From a checkpoint of a small image classifier.
Training: 15000 steps, batches of 128.
Rows from block 5, named by matrix and row number. Rows with one number belong to one channel. Each number is 128 + 24 x the weight over its row's rms, rounded and kept within 0 to 255. All counts start at 0. Numbers have three digits each. After the name is the row's rms in percent of the matrix's.
# convs1: grouped (16 groups) 3x3 conv (model.blocks.5.convs.1.weight, 192x12x3x3), inputs within the group 0-11, a 3x3 kernel for each
# convs2: expand pointwise conv (model.blocks.5.convs.2.weight, 384x192x1x1, transposed), outputs 0-191
convs1.9 105:067136112112154130127137101119104125137121134142174157159149153149129147149135152100100126127133145141172160152151152143132127116093093109137138099142133072082098142137160143106150142126147135135132126102134105116142172154138129084124141128127142139128133099071119116094168123151145097136144143169113115140103104123081065081
convs2.9 094:136084118102082135150166120132125124135150114178136096095154127145126157065114130048098119079186140112114130144126126136131117121115142134127146104156174122098139157134142079138150076133131140147120131172111169126122116129166092089138090133100164144152142116127125130126119125088151122128153140131136108125135159098084134133107118099114118165133136091142128117135104136129126086126146137140116122104055108121128101107133129127146123131123150157116140156137089112099091140131118094117133166132114133093118126124115134147121115125138099127141120141133148048166143104133090091110
convs1.13 102:105143124096114095132103125120141134093135125083087115136123164140111125153150143147090122149129172170123172069121132109101117117101118180097084145095093173120100121095106123114085119143119114122117119144118166128093132100103128150123099154123121134122105106105140089080114126156112144146163109140131109101136110084161120104
convs2.13 094:105164161087135111128107154137131120120190111098147130098082156153108139118150096195165134104162128141134105121112103136124106109103137110060125160125175147114150124154123110150125132113129153124112151129145113163129128108152109127120127131170143173148153101159133123122111072122081116124127156134158045139143156116125138065137141161138108172127120140120132119141122105155126111121129145116147156115141151124132097136143118130130153116096123152091137143103134068139143087141127144109106156137101112127117086093109171130158116105143120147111162118175124099105130113081122142121
convs1.14 101:109136156145155139159107111121133160111158144120081078120142123147148114154140119132125115135135137113119123082091072107126129143162175105135112130144139083111091082131157094136113152132078131093077102100104161192186116137127133144116111112080110130128103138129134114155106130140100142134130102095122147139124120113132141118
convs2.14 112:127139127139128128084118147124090104148105132146104116131102113095090153144128127133121127118124176102081147111081111112157113112132084137141145111075106122108167089078129136130071127136124114139143134094051117116111125149132114131123075127174115124150125094119116098120157133130165160106126164128140152119130145112139078139148116097133109130141071120109106119107124122125122136118098133116132096125091103124146113159141154147099128131168114147138097145129104099127125140119158117136137146063114109158119081123094100136120116123161135125117156116142093137147162142090133118087
convs1.16 092:142140127144144118125111134106128105131175119105133126120137139099105140119121137150108150155134140165185137136124163143112104163156149072112142105135153129139154091136172102144182155134125143137163129121118102155131129131133101129129051085112108113127140132139157133124162125117185141132204167124113139169118110129119109098
convs2.16 102:141085065099112094138143087089127114126093149131092120127149129120110148127157151125137123086163116137134140091131145155088114144084117160176117175105123100091127128105117106105132078131108164112141151134128105111122088086107094151082143123099152065138151140100123117128162154130105130115114098159163168143128127111156103116105159116122127114158127130090146130112105122125135139096093125090159116067106126138130104141150105127125135143074117146126091102126153122132086129142152135127097129089111147097147144109162120083140123100123060102124066126106088085117130123128115107130
convs1.17 094:094083081142150135119107106106070120157142115164117115166153141159129148194142149140170193108151126111171128136111116129127109131158129154148145129104112162112120124163171112103147134123137106123137097108104105115139161145093125141100143105102138104082117135116116143139104101110120156092125175145141120150127104125131104103
convs2.17 102:160136104094103137130124125118124121107132133132104115139167137090171109125115161139131068122163125128117161127108099138152113113105151157131137135122110111149095119146136084107091133099114122103141118072120135117103153120167120084108106088112135145100158136122117121110125121109111094073114143110149128118123085092183137119145110130102143140156125124145143156128116129125093106102103124154126130086139111119107148153103095127132143104128143149079083125135127057120087124147100083112096114149085096104150086099143111113087113111118090088141153087150094109122136102125114120113
convs1.18 099:149142115150119118125137116124119183149124163152139124131141112106136130083128123114078141148124141178148137097103135135103121162115113124151144128141155092148132114113124092149147092120124073079120115091091130122079114144113104135130132097140159147165160139127116143136130098171153103113180128070116149123096144166080115103
convs2.18 096:130079159150160115155130098133122096124122135137116135137139122125111123121132115075148096073152092129120128135140145113118101142117153151117166126133144068084139143096124081151126094090148119144154102075155130098156075146103102132096127121137148136107152093123152112106133119116091125118110091162120130133114149125158128087156163081109153110112117128149143110124151118104115116075137111101119108135117144112134128118093149150115111107110114122151100154101131135078072139117118130084076145093129133120112107117127151109128127126132112143162098118147100102065141128144100067119
convs1.19 097:103115108151151070160147157088116162144163115165148108151165164136108160141152169155121127121135123112129097110108120105111086112135090167181177141112125141140122144146134144119174123103139144112084117108094109123115114106155120111158140101128119101138111128108109103083123128148135158099167160122141153173121106149109121123
convs2.19 092:143091113075147144115144100106159125123133157177171095136158136102175096158122133167125109083168072132118090148124126152144140124144150131162136131117129101124108181186102091154126135127119152108138117099139185111171132154142117119147160072109116117106181116121124126086124134135095058111115101113106143157095095121147141136118188136102114143114132121129077123119154143120111162141140110080109117125132177103141146123130116132121099115143127159105115144163185136131067142144121104135103127138118136088137094112146120137125160130091122096143149137153074095128125122136131064129
convs1.20 097:166170130130113088136123113149159126083112136142137111124116127136129153143156165101137161111104133146124128111130138132130121149107103098068078122118162145195164110109099090165106096129138143140139149144135142101115158135124104135141087064150088121142116124124145143124081130142095092116155137103102111123110135152149174147
convs2.20 098:119124131131092131133112145110127095153126136164141118150122069105143168106155100093152087094170109147107096132093136128160130129105135101119176145113109154117132124110156099136087111120136119101115108157120124123147138141137123113150111126109153173124144111160122147111114089130094126073147134150137099114129121111125150095099129140167110102119085072134123128126141077117120141149156075136120128126110073145114109106156141116156082087133140142127135133072126101116151169110108090125142121150128131128103120079134109125130146122114130128106152128151153103122178138140116122085
convs1.21 096:142119110144107081163158135173125128176080091097096138112114120080117172126161169106140152110147135107126104129162147127145143143132141134117117115142158129142174120132117114132129124142117106166113102131136136121155140088093170127129118100116096105106116085093136116117164157158161114128098118098101157104091143139136160177
convs2.21 096:118147062109114155127127146104135161126116087141147119114112134138151123132139128154137141107099135152139093135141118105138125127122124126142102121111082153133110100148158162137113116138145145097086132134112143164081128090161132129152119081103098129144138124124179148123111153122107114117185151119096074054144135106141153165106095173107120153124122094129113113118127109140146111154119129157122151112147074162097129125123139113156139121122146105160146157120076124144186082133121120120160148167110164126110127106125133083145129124139135115070137135163121128149083126121146173131
convs1.22 101:141158117120122092163121117128159127098135135136089127132130153154112135151145151093116145128116162170093148083132112079137111124105083121061065139100129155171159121111121085135135094142143123118117123129127169130120133114098115143127067113163090121152100136123149121124118150158098121138148086114113098114133123124152168143
convs2.22 099:107127163131112102150113122121120102155159118142129131126084090127140156104154114117163095077162111141091082124071147139149118111092128105087184153135142152110145107132155116125102098117140128105127117149097105144138123147144121115123128124149159173129152090162120154126107068104082122095141143156135102126124140118099174058119118153146121119119084132133135141140131112127110125141143124141139137114121097141106103105139145133149112100131139137097149135084113063129157132120096138105123150145147133124089133097123129113119132142118125139120159146152132113129160121128114150127
convs1.23 098:143161166154159144121105093121120133110146165110125133128151177113118155140111112153105097149088119173091153103092126117090115106079128141135128120129121126136075066113126090119117097127101125114111150139142140100095107087097066139104133153161144139144140154152122119120150112138144144152131102150115115102112116124109110074
convs2.23 098:102162098080147144159116166156099105145171124080107166134095100103096132158156108147122092097158122124129085129121160132156110098119155111115148145145171102108173134119111094154103123126126111158137124142132153135117129125147075122117137145176107185125112119132180134090133129098104137054138114136106097159151150092098125164094158143127134181137123143141123111133106114108130145112087138134137116114096142151127102114123143130094117114115121140156139127090099099111133146134128123096118132136114149103112068124089122096116121129143128150098155111167088146130126105108079121119
convs1.24 113:128111108089074104130146178105090118104103144150151136136123140109093099128133132129129138111171153128168147133112127124126126150159124122094119107103146133143146139117085102086122147158151120105113120113123168167140133139154131134122121112148121122117123144121140145120122081080108075063126135129082071079087092117133144134
convs2.24 110:117122140126147134089131165113107146134136132150141125138093164144157134154139148160133135139133130108115149158136090109175099169143129145137107124136118139120144107118125108130067156118133168138126126175126118168137150105137123148134134123108108151165108070144123127139153105106110161134169155138110154135136120162090170132143149141091142140139170162114134100142128162127131113141132163117110079114103114119137128084162141130170086137153127078126110140160104118134140154121138117098145115116125124106146110127120156114125140139076144155174137174132112134160149164143125132084
convs1.25 099:108115140125114136157133125121120144096150161076130162136115128100108151069075104111111114129147133098144160123147158089141132054126153119107137102147162096125156096107145089135133146115098101137147097128129067116158108117129115127140153122115125149141104119133090150158132102112119130153130130115124100148079135181091111151
convs2.25 102:163132160146117118132107122099153147070092092116119090126123111166132112110138165122132103140157143138141155121116121122107083144110104144112125131148119150153160082109128087132127104128114117096109116116110150127065121134118114189133118125056111058140106101138103094114153140098136133128145128136124122064153140132083148142130106134138095147089135107077116116098101107168116096166112112135150127147130153150128197146137129116118104159099163129133113137122121142080141144080134128112144103130122112149190129144135129171150161102104102119163110153127113107163115148161135129178
convs1.27 103:136133138130134140116129128138151157111133123088121078114145136117151130068104092144138109167109135136112110144154147076113122084076090143157148106129097092125068133153143085113083090101119112143148098127150111124118110106111152158136108098074138154119136130127105085098114139158106149146119137121165155134136143107143128098
convs2.27 120:128132139129140137098131151132112119144116126121126107142074146121125142167094120148127142150090145141057175099098068120094132117139121109123121122139128116126104106109150146121085112121130136129133116099111127053140135141137108141130141144122129116126117111137123093136119117123161106113130140111134146149144123145117065128095147132127144119110085135124136136122132201110141139138124154077122103108114149135134143184132139137105115071183087127115139145159124121152150118135150124130147137128113144127137088151132131131157113144163116110142149138143069138134162139094128120097
convs1.28 099:091121119132148159123121121138138152143130133107114086120117141123152154109113123127153142143112103111104087144141142123129140073066084145149146126118121098117074117132103138157140104112107125132166119130144120110110093095104140157150129129127149175170141142125091068079070076099130145153124130142122105094155158134139127106
convs2.28 103:123108126137115133136112152117097123137131133099132104124097142108150173148121092132115114146131108137146153114096092116118119136122151099137158124128143120116092155124147146115047108094128103115104078096116133082162145146169112146141119138119133104075134096137139101119104116133144137102141157126134145163146134120094105127127124122132104123144078120130151126147121199102138117139125128103115112123113163140133127174146150134090114087148086174094134141160129130145136138125136122098108109144119130121141102151139115119134094146156135142157144153121057152150141121117136124127
convs1.29 099:066091102112160114147139117133162128130109141149135151140147168110128119103105117139120111142125159159132197130147118123124102151151149119122102111100133149135150070105105105148113112139118144156134123092120150165164031080093098154119123152143133144124116103129144159167132141135102149116122128132146149150124112127102115120
convs2.29 107:134133134107102141091139123144158146120115110126103132091148140139143121105112176138140104139158133134122112154129117147132143163125104142114099168126135179144157133121137095074142166142126173127133173155136145143157158098104120141110194110111125144162142129151143161125137110150088140129140109143129128124120111118103147126133133135106124140130136095090142085156115114160107125140156139124151107150103140142127162022155122129146154138126150078145102116138164123113131150125148120120130131104183115156131119148091132133096120142142138159141103112133150084144122118119089100152
convs1.30 098:145091124150145182131132156150146174160160158107125116152121134160133141135133125120139152125133142127109144150140106124154110076072075147139162132140148086116093135096097152160163095125117127118158124125133118088125124098091147153168110099133130161146123127112098071111150134141155163171134155146136144136163157138145145115
convs2.30 104:097125130122132162105129156104091134149118121094136092104104146106144156138130080143111129136137085157127123095101095113120144163098176088134140133132139149099094156126159149104037104122143131122108115115118142133156151124145120153125137135125128085078122104117120108131087122156142129129168128161115137165138130136084106137109177147125123125118076108130136106134129184089133123105145162120125098119121175143136137150151125146114103070151105114122152106133150143146129138143133121129141137145130164099144108146125107122132124133169127136135125116130087119141141106104132119084
convs1.31 100:128075154160133161154145135082161090085124115122136121134145145100145106110181132102151104110106098102054113125142118085144113132153148112144074099146115126143115119127157130133139130156121099144106079146100095139108127086124121123152140138161099165116104147100126125099126101094131122127139149139127130107092123101145172119
convs2.31 089:125086138150107108125119139148113133118126127173124118132093089110123180143140119126094124122112101093117160148125110122144093136176117104115147092098118130149147143134121101152103113116132094156150100129142068122143094146108107082126107122166119142171138141167110082145132145118142156169137136156135143110168168114138150159125159080075126118171135138123131118147168106161113142165144108093096118142127151153125103111109144092149140099110112143110133168117090103070125147111130085116141132102089140133172121137108166139147134103107145151121108164107143125119138140147088123106
convs1.33 097:098143134090122100139159143119174136096112094143154158119148109124128103143124124120131139131132102140127136142194155117121093144159142128169129099126077162165169104138116087137082127172164113179139104106088134145139098091114106102114109154144116156115129110121154148128135150121107181119106129089138159129114155112114154128
convs2.33 092:136107108114119097112151053114147130111133114095091127114153158131131152118099148137096137115088152139113157143134164154125143132135085120162140120134136139159141137155183110078190156099109108127112137107170103129122138148102110124120143113118123128137119119156158143124160135126116158141124119107109173155151119136071138186135051115072109117145125058109099093145143140154092159129130114111156155160100117139115140114112141124129102118145166180118112145127097136125124118092141142119141123096162123142108142157105134143128111114117143135145090144115131123141131128117124148162
convs1.35 099:137163173100087154093086144097110110110119110094136124110123110132126092150137133137175107140137107091126096118093120123118136105131146081117130128114116108129135100141152092094123121104144095083094137134109101130112137154165093110144073060109151171084137137111129143115128122164095102111122131127158150111122104127129118161
convs2.35 097:161128148138120103098091200147119102128148154163141101161102097124134097179148116147114119135133143112129145112101098132117104104141129096098083123148112086098133103132105095150114125112120107187124106143109144125140123123134137077145093173094148099166121127091116106123146098081114113122123138140132079110146141107142111125140125129149165119094127132134157151088106135145106135135091090115101146131127137098114125160152145092133171145143127097134147126147109124131104157091109125149135115126111152135177093152130146155169156141178110137113170117159100118148129109131099098116
convs1.40 102:084151156107132122140126115135135118127157099104106112138171105140128088138125118123153151132133142147149131082089085113115130143126136116152108141169123129133145126153162107129108108066088079142121105135124111119101097152180084127140119078071094117139101148135151134095093161157095126138125094097138154162150133135154118119
convs2.40 095:130133129099127112124106155119127109104186119124098138105089129144090148119141114173163111105144145132128058104113124135138105132081108113113127149143148159111142125123142136134096148120140129135100140133106093133098152106169119122108124142155128179133163088137105130111128121133090142103146135143136094159136148102151131116117152142103095156141111175162140117131139120140145099110096157148113156146146150149099101148144115105136146118103139126081118136111102089159166108143131079110132154141106106136112113100072159112116129103151065137090148146168118156130138155085140118098
convs1.94 096:144113135143097123131127161133132160119108133136151177180137111154109091158119111144151138142129113118133110143109195132069158134126195126126143112082122134134181157117123131094113131120141138144099137159117129140117111105068112103102128100111136139184125111152125142181098126144104132142108105111124131119109109109112088095
convs2.94 089:154118107111107130150158115111117095147104137114137153088152117113104129085125149098133138143139061136123109114125145141087132160112146160153165187157132134074135150073127093142135098159136153114094159113146114089153112117128122160088154135124110122109102131151141121143114138155146114141134087141190160119140112127123132163096125121118097146114137150094153146154076136108125100104106147115118134105134129143133136097137094096142129104079112148123094060140169136123129133121139141150092157125124107148136129114135141099101123103120104129079068102086112108163094160079069133151
convs1.95 106:133102110123160129118134137144149105159149093127123133136128170114106182158138167077091095134138140128162122133142118148155119144136154099114153163138123145147140130089119150152148126125158182166179145116167136159176127163127110139150139090125111121080149164117116126111149171116132142118120096136173159111161125106120093143
convs2.95 094:080153095117129092096096160127102137091149105113105138134111145124098122148158104166153129155100127144108121117134124109123133148096140115147106103093092136092098129142158121159140130118164116140138129135133132134100128093171128125136111124123094133113159119083111141135071124119125111111132154138064120085146087118126141111067118146151115124114121175127120156087115156122169132118090155179138150121121101118121077124138125136138123099134123102074141147069127114152136080094133139115148093124138158144130129078075131111106138113132141092123156136148088145129090157111117138123
convs1.96 098:131143125177151130125117084108116113125144176138110135148094105144113120145162143089093110119147139109141152114121113119112109120145156091095162127112162125121140142063090155156086130170122100072126132125093135162106111146125102131088122153135129120130149118143166140078126059119137120122135135121145144112173131110140088122
convs2.96 099:112118126118116142166115143139132147129111111125144120172120097109145144139097167113096057100135107113146132178121116134093129130180129140071123136104130154158166125140130093093147089111113096130093136110167143157180115180138153136159122164149098128122144145149125144110141112140110117111131138111101149109147131128158098123122178106142106133130124096083145069113089138101108141130101118127136116134096135115100115128131143112127121111121110203148155097118143116077099124111112110137156110126172110078115118153115134156110156140122113152167101138105086116159127133125096091126
convs1.97 103:119112147088129138099121100102080131111125160122114134148120131135110136165121124122079116148129138114121129121222169112126104128128155105112151141100132122084122157080094153125101135121130135119135156158114151121119104095122143147135117124160131049108128098132139141128147068112124106103100121105152148129150152142176151138
convs2.97 089:168118108119108085109095142142156118111128117070135113095179058121143126129103137128129071097113126114137118164153136160101139107152135112149057136148116124167119114137113125109167110127097120134124119108157152093134122143168123147124156142136135103119144160117126131134141119092128123081149086118111121112118121136124073144092149130080116084134104120106128102123144114133163152088118081114122126080117148132146109108079114089143139104150103183135133097094132115119127115122092094080116104136140159106135136149161121139074128113118119106153174136141119115124142122120106116155
convs1.98 102:122143097078135154073148170080113130163126153124119128091155168078116118076119113153114142153106141153147116108130149083139153085118133078119140118104134120143128123151144086157109082162127149127146138106105142123100147133087126121114127118124120081126145156110104147154122146117084119093118116114126161132098139145086126117
convs2.98 097:139105149133142105157136131095113118098116123152132096142154072141115159123133097139112120134135130146138169097161124141103107104111104168147132152060116117155089150117110163159109094105121088089116100150130154128108064126145147173158117155126118100114132153096121116152109113079122145141110132121126154132141179075149152122117140093108138141133149124145126136131126111166139087150145100139127102161116180138105147119147137123102122083095105162118122154170146096135126126111087131127116165106097111136150136152143088139155109089130117081144130122122135176074110123160093107131
convs1.101 103:126105062154105058125068104132103081161151111146112119104138144110150172116120111149157125140121108151129106158136139143122128112134111131103120115147150117133120090133160117139145093139112138132131114145131118159085082108138101085098145117137150122111150119121160090107114128153119153124104079080117093104127112112103113164
convs2.101 095:120135082105062106113156135150086140151112112161111134123137127142127118093157157119134119138143124122115140127123122131144127110121155119185111142116117135154151126107113096120106104168131162112142181156114110151079137075168093149141145072109125135154160121152188150099109138104109089121141143125097142123123106153135146167121173153151068127112106115124071106124098156099102083151133163174152139101113068105122128136105159128129110127141134108087141119139134116081095103137112134092175160136107156124097105104121121080099126120101121141132158149155120050162134137115121139152
convs1.102 110:101095126124114106131138124126109128078133107102109066095082111138130119130140151098109135089167179083125112123094111148119102129113088110121119125121092124073114108120133107103142129123158145148134121107110146130145121103144127081104135080111145151168096143136088146126118106119110112149148131156119054110140114130155147159
convs2.102 099:106147156030132130142148110111138121163142118116116083119094181111112130135142121143139167107101136109130101117117117085125110110119100109073160130112144097083064130128136114127113155163151160142092138138127126118150149163150076113125127158111089115122098139162095118079122101136115088141128127096104093077125139130101123070144110141109131116099149158072123159177099125115155127135130158167138142049116134172116133108142068152130151160117155132112136116121110122159103168115122160140129161147120160070107116136101124159112126138112099132141137093131104149122115102109115183114
convs1.103 106:107108086140129084131115088129149138093118081122125109089120113095133133095137151109147132096191159102115124124098100163122130114111123139161119112110102128130143095118157107100153127146153134116087103105138107147153084071104081121108104092100155112101136111127135152146090107127088129143082107119108085114140145130128123143
convs2.103 093:113158110102130150140210091115129121190158155144119114116106149087125103154143104113167145123107147110106091117145127071132116134111123125165149081119130134098081109131132094135123108180124206143138161113092133149097139140137132101115133081121076096123129125138096102129156139136126112127111124109117122052111136124131110099156080142086122107074101140108105176132106127128116141160078146137141115118147103117148083134126094164137114165132151104122100128137112167112117164127162150118100187134102121124122107131116160144114110159129107117140111093134134124116104071123105155129
convs1.104 106:104101089135127081123125103123142148073131118098104075123114128126137149132148150119158157105178164081118086103088104123131084074101146099142132097105110087101117083129157128120152154123126140116109136124132142158131122115117127146132117091123133133138104133111100134083088109152107131169143130119139083124157134135154145162
convs2.104 095:080165147090137112146178088120131112175114140122133104084128161080120105145129158147142151119090104131116118116138131098126117109137103118101160118104129146073110139135127096144146122191154186138117178140127119121157117148156113093126141136112089102123166106152100111096106148154111085132133136080114094072142169165100097095139138129156125083106136145075134170141102119126138119153101140159171135085110104145149070105112108130131119134142143080136138139132105135119097148136164179140111177148110143129104120134072122164124134138101139160146106120118080131123143099073102161140
convs1.106 102:082118122111152143132118118094094113072102152111147177102110140085114136101127113090115131121090134110137181097102103090081088119108116125112114135103149144125140112141095123159099142142094151108102122114093157099083111103124117129127140160144095124121109136140143130152109088134117121064144134089136146140137168135142153127
convs2.106 090:109119132134164131125149130128141128145146104126139101144104128124130129122107115105145085139135129068126151101152118110110079138151121154103105129113106096109138133133055098143110084104076133118122114123141135153130068138098169175121136162136101130137140111113136119133097165096127135100117111106141125138094158128124107125129183087139154147136154121123139082113132109156118121131098110112129092147089165132111119116095148094139102117116113141139114119121115112057130111083130122068130131100137135159158108151148133132135073134124124131145111159132147132103149169161128115086
convs1.107 096:160119114161150107137141105141147169108101129106122097142181165124122131135116129109147139099125156102105124143123088151131100135128102120170160124104108099080082173156114153121103129149162087076087078092075118131130153170126126133113119116119119105102130142093111149131126169139117153124093134163132151145136126130156137119
convs2.107 094:129193160159135145134144117112122168156129137139151147141169151120094125130180123119144157132127126148152097144116147114147127165152109132084119125104134156122112114120123109141127134137102144108121141108141112160087091115121145154115118138111147089158168117100120132128116109190154106136149147087111156146139142159131112084166134150130074150149137079104101143100130107118110115115125109105143143135132131100174113146123082132148126098135124154112148163152138141108133125076150209093170148097131152123133095138113115175128076121109096135112140122148103103110144167111136120098
convs1.108 105:092109150149139121145159115060109132111150107089126096135125152102071103146114104087116124142149118133160124153130121154118130173106100123099106123105135146116141100111135141147110137140098119113132115099103103116124128090116125104137160116160051084125127174127102132125050104131137166131120124144105118121136117095147140120
convs2.108 096:152114132115191129152143105117147103134177132096116124116132124118166123128106084134120105148136144121121146105182120097151105073137123184141130106181167108132097105130112142163109123110139135177113134092139145120084104143128154124113095148132149163113120113144091112124109110168135123149096126090116136102101176112108115116133125124142151151137158129132086125123158139137125113147132152114085112133127108099113154136115165164079125157134147100134147110162090124112138095171133123096104142101150121095119121112122121200148100113109132127142118128113121124110151097175156147098
convs1.109 100:152165142138121116102097117127142153127131144115107139133161161115111099141146149151167131145137131092082116127110117129142111156130099150183116123116137114138132140140144137113094123114112140151154102076105108087085192147121117133124167124081129159124122111120093107136151177128137126110066106130159167162116119102128092082
convs2.109 100:136134130113174137105087137143037131142115103204122149148163081120123117133149140111136129076135120095138097135063148124147178111168145107148117141111091110119158160112114057125142145143119096129137128154093160152143146105128105141123136134139141111149121125126154101102119133121091098092121092149129123142110105121153133094096151134142125126094123071130107120120104113090090150118105082111122124114095142091129110114189101101118148129137095146132128135132146117076090138146121144137148120154130131155101130127195095145119112131150147120113129113124158125145094091084113131127
convs1.110 095:109129120131124102147126143128151136105127125125121146139179174107074100126085089090125140099120137147132166152173154177139154161125124142167157141131141108110097144170173122133136123124140116164143108107114119099103172174144168118113145123078123136097147151125128126137131129134152151150136138143134182181106106111112099113
convs2.110 092:137076131140116126137131080098119108147125104162111185160180118111126099101118114066160140113141134075131137124111141131144151128144154143150141117111123096103156136118136106140093122127117096110156150149112161147151144130168113091124105108151147127122146115088134119130123135170163138074129118158147104139117144122151136138130088119115103139122132129114120127094068157122117109103108158154129123124078110128129124093131113140118152152147119127131094107125089128124110133100105105125121166137152124150117125161147130136099129121151125120106143112144138108144143089099053124166
convs1.112 100:094081127118135167112140149096105150134131165126132143157153145145116085135109125113088101127122168162164151124127097166095100164149145142188158141137109152153131083109109115132123123148136107095103113109104139135120125160129134135101146173145072135185115147154124141115094096121128137150135140126102083082122113121128142154
convs2.112 103:125106108108116103139130089097123106095163125148105134122137115077115136115143135074089119122145141133081134155101112095156119108160127127145180131103137130135114151129153107160100135122136124107121109090104100085135090125143123110122127117127104159118076099124097151110133139152120136098135139114118119118120105152140114143109119126122146125184094102123149147131110120095125126116158149165102137165099123143121106140102098132133094103126169151121121133135117100103101156109111085142103113117111119113113167155102074080057120123120100130139137128155127142100139119125128114075
convs1.113 099:145142157135121128127088102178150130144133139122108132142128132138109114158129165160163151122143127099099110093118117121140124154136105059141118090100111141128107142162164145123093128086080142102105111098122115113120088092099123110075180129092142151139110123131111115121152181160090130119103105107149129152129104120128089103
convs2.113 096:139146108100156127138139114145064151136109124185121130131172092125114131120154146097150149115123142094136144148085187140171146119180099116143151137123087142124188137137149090109152149154145103145131130132072134149100151130167103147104154138143125101142127140125156104103132126117081100072098097149102139122140101124150146089093118132121105123092137080138097159125098119096074141131088045158148132132147114093108106137175098120090125134110122177118156152146166132098102144143121134137135147157133130141113130119177137153099113138110116130119098142105118151160078162085132143139
convs1.115 096:084081086126121092127174127095105130143129115121148152141145145141147113125123125089086054174136098173166140116133104155108125154123118154168110130164143132138119092118127128096112146168110115098121145174117151166148129146129139148166137153108098108138106148139105139131142125109117157129117134126110090086136149098143165124
convs2.115 099:119121145110157100141148072128122105139153116165144145122131090141125096165124155072093126095142112100108125134121129082203087135137165146149195139118148134136125141147086096148098128107115122135146097106109108101130098114163100120131127111152123148104137108130135150118138116111131117061127120137125133117142153166151118142128170130184126114109096110137115140119103114127105151129139139117084121176124150165140134150102136148134108123119155148126111125159106111091098147095149103128082151100107119107115145154140025130124123161111115132159117100145119157099131117127088082082
convs1.116 100:085101083144123090152161126130093123127119122155142148123152137081150124107071130080103102165152109159164154151163145142121127121145131142181142130119128104064069137080099133115123153127119099147124105118095142132142132155114099113121113100084145109144153116122156119128133142130141133120131109123095091102116117101147131101
convs2.116 101:134099141126139126106130073141129115148102127142114164096116129135129119066132155095077103123080155124094119141088110104138112163119185121148130139116147148140167115165110110138125129159128158154098155118099162102133094150124102091102160138134116181096094079142149138128100077116147114098136104125127160141157110175157089144134133136161120093117077106141127132127116117129111137071117162121111104140108141152103106120118121150090095077142127110147139079192144109123136132075107145110116152076123143138072131153091083133137106151101104174135108116181123150098154146134117075106
convs1.117 105:082126135120112136126118133105160154101134161105100147111100127134126124162158161094123146113098136130114127118091135127096141149109120115101157119078130089077122092131142094128152117131149132099128123123135133135136132068151103057154119109157067116144111094132116114121074121134135090144129099115100132142077105150139144157
convs2.117 099:146144145134141103121149116133138114104150148096141119136154112079114112179127115103161139158125121094124162134142129128163120122158131159141127098181158115108101107139123093164099130086131097127127083133108121135105130121106145154132110142082148117094131115158107129097088151101132112088135141146123122104086123163123144141143119116133100180104122133117076166137114123144133105148108132160086139164104143108130158135098157145140097116108131088150159125183100118089108127122106087113114097110096129131150144164135121137114094153087123132139124124144104122122096125157105113115
convs1.118 104:144137126139104104122124138171146135162114072137125118132143159147142155113131131141134134132113123115130169052123160092136113143115067167128096116112166115132150149115104144110117143146145152080108153137131129146134150106124087110136131098103185164119155092080124090127174158111151110090114135158145113105140130119117152126
convs2.118 102:097120146133152126109097143179059152089082117149124119114125121111071140113160169135080141087106106119088125150058131106133136151119085079113103137119092130109163179123145061117110140130115100173115124143088138138161129144141058156122165134181116133143140117120133139138124120134112129136117101156130153132124140114147136121110164139143145108125115084120155109129139121108052146135137089121130133130098171114124120115179156082138155144121069138100131158104150119108120135174123082143148119139132135175119129136133118102099147127176151120107171145126134108153111121122150114105
convs1.119 100:070095076128133088121119122101112132115124123125085119109080094134125127128148137124124103094111094138120140145138105133127121088125092136075122176106153146159145099108078103094116149103119136097104123076111093143160143109099165111133116147089156134148139105132139111127141094135143127145161131139098110092118090116100099116
convs2.119 097:069111140121112106157143133127138117170157164104141117098098174135115183131097121149106140170088137145109143113161082124134118092140096109132115130143153143117117098142117160139136144153152167133092158095140130118138133148105150133166148131114108154144105119116066123117095120183165160151117123100088140135112159131085125143117149126140129118141153143137116089161177203129141159155143145128088127171154157141138143158105155139112116129132090135113116166082160116143169119104125078092107167090163148133134134141075113149124125149107137127109134148137100157130150110198147115093
convs1.122 100:113134171156119123129139099125129094125127094140121101090152160104144115116094081116102090112138152142183169111152174116126097141154108115137113150132100122103094111104088115120109130138115110135127118150127136114098103078086076103131101109123109119122096148131066114131118161179099119121108091116116127085112124107122140115
convs2.122 094:095162130130099124171126165100157121142099199131083107111121168150129204091136123102087141156133131134114173133141123149156132145099140103149175108096121139120115111124178135153127108130156139099122133124133133132154120137139087085095130140097172129130128130135079150170138134142167100143120116118143117134140126171133115104128112123077130121196139121143189141156123148109130135119120115162130138120171127147144061135113089136123157128131170188107171141083123126150138124147134135140117146119125110083132145131131116124134144133136091136123128129154088117106166118136139172095
convs1.124 096:127107168161123139114107102120124110128136094161137130105138128098140110165137077136129092113118109118112132114176118122168085120111073145170131145140121112104097137105095127124099132130120140136110117173100096135118160079088091116122103151141129121071131147099141088102095113126101138097117090075140109089143126104128135129
convs2.124 097:164119118128135148146139142148130138164097175117140126105075179135121140119135105133099176174091136148101146133143106094115177106137138156152150080103131104125125102091171173136158099130124172141140127143169104132092140152124121096149129100074123096136151165110088090169125140117164112152146132116144138106159141160104093145132113119104139106142103104132168168146141143094166148154102150128128143097126091157142069157148104103143142142118140154128189155143095153175155147143155142145133143125134139092107159124118138114185131151163112099126125104153087164112109120161159148070
convs1.125 109:095109151128091114158147105102125136081117127124129138104157158105123117113047070114097106107137142121130171087141159106111123140141124121112103132125106126130125128112117090124136072126145121124082116164125141128121113102116101137161123132123106124160106150148058097121106154124119132107134120127110127121085121129052114123
convs2.125 097:113162125111075135155150112085160157182108131130084083136106193155092199110132133110132185118116164133121128125126134117163112167097123127121144096109084159121135093147142133130134155164144146080107173120087128154147124123113080081087108137115138122130130155127137135147156131131139139135142138104157134097117150177106146118142095153078127090185135082138144110133132141137135124101127105126156143117150112158120091095114089145125143145122153171115092129098104136120126147150125155151136174115114122102152117147098143131133142146084128127152120116128125116117143125129134163088